Weights of a small image-text matching model.
Data: 97500 training examples, 27.0 epochs.
Rows from block 2 of the image encoder of a small image-text matching model, named by matrix and row number. Rows with one number belong to one channel. Each number is 128 + 24 x the weight over its row's rms, rounded and kept within 0 to 255. All counts start at 0. Numbers have three digits each. After the name is the row's rms in percent of the matrix's.
After each channel's rows are labels from the 100 images, of 14848, where the channel reaches its highest value: "colour at peak" is the nearest of a few named colours to the mean colour under the peak. Only what is clearly more common there than usual is listed. The data: simulated fluorescence microscopy of cells.
# convs0: expand pointwise conv (encoder.blocks.2.convs.0.weight, 160x40x1x1), inputs 0-39
# convs1: depthwise 3x3 conv (encoder.blocks.2.convs.1.weight, 160x1x3x3, trained with AdamW), a 3x3 kernel
# convs2: project pointwise conv (encoder.blocks.2.convs.2.weight, 40x160x1x1, transposed), outputs 0-39

convs0.18 072:165129103121123119100145124103097133146091097143162130124146169141126137109119179147136097115140105124115150082156103176
convs1.18 041:138146167160141153147158140
convs2.18 075:137152134118107121152153128154127138145140139133106136170167112169156110163130159089123178144107138102148107119134187141
colour at peak: yellow

convs0.19 096:161148168105103097144152087130119104174103095115150129141155137129106145116121173157139127139119091139138164137146156159
convs1.19 071:164163160152145143122117148
convs2.19 094:128114128129098114124092110068111120108131143185127114136130139135110175161088129150125147154118120100149092130087125102
colour at peak: cyan

convs0.125 088:084126152114079083140123138087141126104120169123143129102140124125168146175152155136135141128162098112104107139111130157
convs1.125 072:092083094127149138121137135
convs2.125 064:088100106141118124109102144097107149109145125082099144139140106152146138092086114122114067111102129114096161131107118122
colour at peak: brown; red

convs0.65 122:153159174151111140128154126167149117144115137122128160150193154188144128150123116155126110121115146110112142163145118148
convs1.65 301:104104102105105102106105103
convs2.65 087:109084087101141130121143136087182119108077151113129129120132123163153162120094129125169123122135132137152165142156144129
colour at peak: brown

convs0.84 059:097138129140086109118103123101076110105125109126142136116121135125123091193102113137129132151094107149166126158176127128
convs1.84 042:140108118090101157118132165
convs2.84 092:116103163136138133171100139158155137113111106141170108136138089107099141129078177111111172143156108142125105138129134114
colour at peak: brown

convs0.96 089:150128099132132092132125142110107083174131117136122139129151110111103115146173128146176128113089115132146149064161136130
convs1.96 046:159117107134119101152113083
convs2.96 088:116083134122111117110128115099180132142138139166122131131096129128129114065119150151146087093145147154077139133144109111
colour at peak: purple; blue

convs0.159 120:162135165140196121086133122113143135090142139130116157149149128142109148127097139155142123139136137141093107092143156175
convs1.159 067:126134174095116158111130152
convs2.159 119:083108143105150081116114080091157129115120150168129099116136143162136142124101144119131145089146133110136172133146113096
colour at peak: grey; yellow

convs0.48 086:116194124147117132114131152117119131154119107178147145142124169117114100144107133092116103109134151123118169096081139100
convs1.48 097:117107154091116159099106115
convs2.48 084:102110105138124123164151160115151112143112104117080113146130126139119129156132142132116162151095128053109137166122160157
colour at peak: purple; brown

convs0.56 123:121114105117137129119115150108139086149127154089140169151184100150096124159117099162144122122157118166086155124128132113
convs1.56 291:101104105103105105105105104
convs2.56 100:082112101123114086141096074125141129144086114109118134125146120144167117135154117114187121111132143117089119139154118158
colour at peak: green

convs0.124 084:119110109125155152143149106106114118125107186116141158119151104144149117134114166125089154127162126154102174076152118140
convs1.124 051:174144116164137121162126117
convs2.124 096:112134089119131109152111172109114140134144118102133150178104101146126133170095133122111080121144108104087137137109141177
colour at peak: grey

convs0.98 146:185140102111116108109101136096066105165101134140123118121133161133092092137121137118103117074109147135129128142126150134
convs1.98 079:110106122103092131107118171
convs2.98 118:130141119143115203151102164133110114108123108129096133106107133080152124187151104142133122117163124118139129094140124142
colour at peak: blue

convs0.95 105:148100103122136153144113134113140107148167150102096174118159121096185099108101125132140148116099148114154121112160127089
convs1.95 077:165125110127115105095092109
convs2.95 096:157112158111126141156088166112163118156116109157116118106121160137181106140149137145114109112125121112201132118135127110
colour at peak: brown

convs0.81 076:128094139134122138124136153115116085121108118122144128125189192119082137114142129195128153107145163126127114130132117127
convs1.81 048:092101134126127153172141147
convs2.81 110:090120149134098129110108126149130123117137067141152132113130072131127114177137161136133148140117112127145099158095181111
colour at peak: blue

convs0.100 099:127144130154152120140108173137128141102109119120156136116192108133136078169109127118146128116180112142104138140173138154
convs1.100 108:117097094101100092121121124
convs2.100 086:166115122134125078105138109085127081117115158142100133149135109083099136162108149119138164130097113153146141160154110119
colour at peak: green; blue

convs0.68 055:145174132128178132110125191142115125108119176127114148107151140134129109098129097088147092106099132106144137130102138154
convs1.68 053:090099100104134105135159125
convs2.68 088:107135134127120107140153158103111093120078097126081098097097151098111127160164145154131125163142140098159103129142113128
colour at peak: brown

convs0.71 084:088154102129067163140139142118153099128104129133125128130101099126123180125136158118120142097162126159160122149141171145
convs1.71 023:105117093112087133136092120
convs2.71 098:111098144141120127130116121106186104192152118124117100123123114120123147099173132146168154141161115137095098160144134123
colour at peak: green

convs0.141 128:107082113124116124152110153109118133152100161134142080106116137109108101129071124105122128156181121138149132130159092153
convs1.141 100:130136142097109136090146171
convs2.141 116:136095104140122135168115147094164132124159131131175151155137116101139106187125137122144124164133097125079103118113135099
colour at peak: brown

convs0.105 141:131093108111109140147147119136086147148111128162128123109148125172174104164095131103136160141176119139155115179128115131
convs1.105 125:114109132137104094158121085
convs2.105 156:134097127137113066091116116140159131124108089130114118142116121146098118100153135131133133162160144178182165137137118117
colour at peak: green

convs0.145 132:132195142151104129132150173157137139056104111141125114124132165124114120142125122112137103159147123096131105146145156132
convs1.145 142:112126154086112148089116142
convs2.145 111:144152123131160167130078105146041101112131134119141129123139141149113115135101151139122097150144115118162104125120156146
colour at peak: purple; red

convs0.136 059:120145121126130155105111131091169124168127114137111120114135147088099097087153140132128097077076174128143136143146122119
convs1.136 044:154130110137100088146109096
convs2.136 079:144140114102140145142149116113107116158124149083101144112097157157155086085113103139104126178142107174132132137106155130
colour at peak: cyan

convs0.17 078:157126117120116127119139142112136090141112144201156165152154122155099152152159125118093111128105149109111140134074122142
convs1.17 050:144140150148147146148159171
convs2.17 080:179107116138096091136096101128108089119117181134095080069127121125131142130121143128138144122120119138109114130159159114
colour at peak: cyan

convs0.116 092:113139137137142147111145122126092154115160105160129156124161139088144113084162160153079112097124117159137167103156138132
convs1.116 051:140122157144150148162148167
convs2.116 084:155113147113115128125140089096136111114152162139140121106147105132098124131170100131147139125158148066069108138103099118
colour at peak: blue

convs0.122 114:166123100114082116138136151145112155175149131122159106127141080108144095106124168114149115119116143129153112183112117107
convs1.122 082:165149159135121140103094108
convs2.122 126:132146097151128168140132154144087148122101142134185131170122134162117114062135117126115097114095126158112116128112147122
colour at peak: green

convs0.16 061:164109114111146126100144138139094177129141098162142138139148135134123149136109176130125091121116145117074145073146118157
convs1.16 031:149162152138159135147144165
convs2.16 043:090141124114112133088108136105089156133131136109187137121117108107150139127106159127167120137105181142141176096112134127
colour at peak: yellow

convs0.106 128:081144167141159124085100136103134106157116124143122147120116136170160143148125111157119103107093157133151088090100123129
convs1.106 279:101105106105104107112100099
convs2.106 157:141156114129147086092155138139162129151117108139130091103127131084113110119198130125167148121116144128096087117133147116
colour at peak: green

convs0.62 111:113180115150147136121099151107117154150134177173140139161142141109120108068140145101146074132138121124111117119141134121
convs1.62 096:146153150085094122114119148
convs2.62 086:124165099122101149116127099132092126113134126084114077098127114135057124121176131126141111113130161120121128143157110105
colour at peak: red

convs0.63 083:127157150132125122122080133115132127130120113114142107146158124179099099144112125142072088131097149180091134115123098144
convs1.63 052:126111138110111119078094149
convs2.63 070:123139128139101144109139103068126116129118073170106107144133122117119114083120138156105137143173136078109111125118091124
colour at peak: brown; grey

convs0.57 071:107166130149157123107149162087108143130141122104133105088136140101103082146119136123116136105149148163139163153071146120
convs1.57 024:098142186149124111127131129
convs2.57 073:141164109124098116099144135138132142136109155129111152077146174161116148121127092124129120126137143184104171132148092096
colour at peak: green

convs0.134 106:163157140155107087130166156104118143168091116167132106112120126063108122114151161126131124131124124117125118151133090153
convs1.134 103:094093095145136126158149124
convs2.134 147:111099085104111119153163152116164124147119095143125161173128140118138131095110126115113090109156150117183160131134116155
colour at peak: cyan

convs0.35 163:115117125138132101119136136108055139161121115101158125120110084162154195142149118134130140158113149120124116143108131159
convs1.35 125:100086101144131117158150136
convs2.35 133:098092104129080125135099080123152116087125161100154122166153148124137152106106123131123110115138119085122124131123157174
colour at peak: purple; brown